From a checkpoint of a small encoder-decoder image transcriber.
Training: soap at rate 0.0013, 14500 steps, batches of 128.
Rows from block 2 of the text decoder of a small encoder-decoder image transcriber, named by matrix and row number. Rows with one number belong to one neuron. Each number is 128 + 24 x the weight over its row's rms, rounded and kept within 0 to 255. All counts start at 0. Numbers have three digits each. After the name is the row's rms in percent of the matrix's.
After each neuron's rows are labels from the 100 texts, of 14976, where the neuron reaches its highest value: "tokens" is the input token at the peak. Only what is clearly more common there than usual is listed. The data: short English words printed on busy colour backdrops.
# fc1: MLP up (decoder.blocks.2.mlp.fc1.weight, 768x256), inputs 0-127
# fc2: MLP down (decoder.blocks.2.mlp.fc2.weight, 256x768, transposed), outputs 0-127

fc1.29 088:166179114199168155125075107099085135135135139121092117054096143156103076145123136084129126065116131104126112132145127127143140146149148127088156146105158139139117105083107181094141087094110113134104107130094104126106103111128129127154132127166106145087130116152114103092146119110136125120180117159108121109115089118155141140146104149134118183123133130147128120101169091074089139146167
fc2.29 091:119088149139130086100124110085114133119071142130126091105127136172130129158118087099147113124174100098101169125128110100146099135174150124143112136135081146117135127099131142146143117148090084204094099132087147161141102136138156171150172076104155129122122120098106096140101161082098169134111106152112096103132099108121147126135156150152143137109107121136151166110106141121107129102138
tokens: "i"

fc1.344 102:154123110114120134099124096133117154095099100142133088152141110143115164141127142096178129140117071104138086141132152096137081082098154109145141167103182104094155127178147152129137096134165121149137109126127108093134151100153126131077113127077108094099138101129133121110160151093112153166140073154167162167127116105158101180155108115116094123166149118155141185101150101158132118111146
fc2.344 101:128106161105143201158106085115143145140091127132174118134132098085094091092125137145129143116164133110120108137140077165166141112139134134187143139134116196088107120112105153117087132131119097125133139131133170083104115152161161106113144170138103117130136119152161142134110115112101106124141152157098094127140127124169109158101124111114110165124137132118135129173103182148111127108133
tokens: "i"; "a"; "d"

fc1.284 105:139127143158114144112125129104142129140125126096107137124141114129120134164160127107127138102148089131092124122134140086145164149143128171109205102055145135100109118105111136129157118090114143098093114122067103160123093126144126134148129136113114150081138075117121139151129118167111173117127179133113115126091129122176114142167132110140147156096113119117135169128112125082090152169128
fc2.284 109:133114117124146121137136150119135143130088149107164073102122175124141140160132119129135158124148104056088142145148133103123137162121163140094118130117133150140135108118148118105095116087098123142105169090099188138138159118137142153118132154124165116123133108147125129082132155125130135106171127148131106128096126169134186107123148101148106130120141129088145131127120102122122152134117
tokens: "i"; "a"

fc1.233 099:091140156123076140108114122161152108144108098122104126161140143146089134119106140152091143130135093098087147125117114141172145114143130129124094168152151140092101094087080151103163082121108118141134104128095098109117128138103099106143154114100148124118111113143091095086115136096142136149136108136136102097133148125125130147091129153134107105101123136138131151110120111127140119155170
fc2.233 098:126130147122153133105124142103130124158163152130083121128134134118138121148140120127107139085162120069125098086151151151118122138092093122131066139144140169106117153096186154134129078185126116112091130153091136116146099131123103090079143151109145147141116139120135116107089159097144112135113112151150081146117093122112170188102110130090161176172146092128137122115127111101133125141139
tokens: "i"

fc1.724 097:086093078148118119141141118109121115137163156134136107142142156134168068113124119142144114124106103120137138128105120107121141139132133110148140129116153124106077103136115098135123105138106131173137093097158109112149149167105162080142118139107092152150147124141116100095068129092129090165110094121135101187156130109103107124130109100145100137161111130098079085118138162137124087136147
fc2.724 095:110144099136144173133120115192137111154120157113156137108141137175116162168098091141159120117136118154099111119126144145119123125121140146152123144178137124177098101092089176098108126135128132147100121112096100178124150149108137167094098154154113111124108090151103131092084130082139126110143090108153141150141126139101158113146112106184163148171108104126113114113149139139186158135144
tokens: "r"

fc1.748 105:112131147137155148076143133099166132128106157124156101176140156118077150128100155086118198115086135099167111146123093160127110139152128090130135099104139126108114160098134131101173132152141135155123121138117125152094138118102130093121123112137146107066108149145136120105126133095108098120116104169103134150147116152139140085113155123135148186147162118124167142124148122108120113112161
fc2.748 110:175110116118160139143119117125112145096096102141136125113144112125110136148114101111156119130135133117152092110178142114120152097137125097153116116080123097119153118113147120103153098172127050187120121156080154114139113139108138113119138131101154092128106107115108124133134180136117130116129100126157144151098152174119138124104113122115128132117124117131131125168152139123134147128168
tokens: "i"; "u"

fc1.157 093:071129096144073142170158113138137159138135151148156121181150103131121098091159117132163139103140139130142110104105142128092146127159113095135066143103117100079126098120098147128115138107131082170099119090119151099099121069114107127136151109104121126116071126131178099128084146132109109121167117135122116108139152165131123119078092122144117112106083056124131143108139130147140153132088
fc2.157 088:112091149109116114109137173121112066126147112118115102113172109125157116154120148110131071124145080141135159137097137104136124134133108120133133094106160107130139116169125124142141144101103164065154147143120130123121149137143106109169156119173169122165100148127115142103102111128112171089161127140132124141153100072109150114160138092110065112129111120113154136160104184089149120133127
tokens: "r"; "s"

fc1.132 103:156121135146146121114128134167141105155178119152115153193087142186160108149075147160132164122133142114147094179134117138121119100107135100190100140130152130161096159133102155136104094116146148105063103181153115121125109113112122138148119150120094079149127113129095127130141107111123146132157121151114133129097113122120131077098138120124138094144102138130139093132102141156127160118121
fc2.132 097:142098128129121104126116157084122109109111131164159174128127148129091156148111119153083153120136127079162167131119132105117117127080093150112123136142136101139131115097177157149134165143120153182156164108127143156119120159136102139111088185120146102119135140163150139130137091095124132164143163124173110141159101123123141082150109157134168153070122149121124108131125108110133110156114
tokens: "r"; "n"; "e"

fc1.647 106:096072099126113103137125115137150119131113122095128090132134113150127107096126144151128163137119103144071101151110139112134154087119156180148135153060177167071112104160157166120151159141150152159157142117101117115141127085089109110141116124134109143117152125156136116118109138107131121126142154145145123126120123159143136069071135098107113136157140137081115072123141120146158126134128
fc2.647 106:129147095119162209106126133121114101139108141120084153133139129136122128154141096144131108128113120135132111112114160145149122121123089157157127096113134140113103117121099169152076139147118123131116144136141169132117159100116093116150143156093114107168087155158120100113151107114127146112135137118157135112158168119132123111085141104112128135180118151047157077161132177088142124135134
tokens: "r"

fc1.523 093:129143128151164125110147133103203115171182154132091116144124169143115081139100098162128109144132139125114136147114131183163122122186136161128127122138180137138141132152162103116117168122126130164092093169131140096150122118113134136146103139102135095128172113151138124153112096138106136082128131094123128115134113161078089115109159145120121181121123085114139124100133109186096085159089
fc2.523 086:172085161177126142128101167136100122141141114128094134124112112148115110096122116112128148120090114140162126147125127105147148102113171107129125127089115116139074128107167182132162177123126167124111115134107102124130065109102113126126137175097126129078156146149128118134114107136097090120133159151126141103153126176150125073128173106138111102157104138105116122135163122080118119152117
tokens: "r"; "t"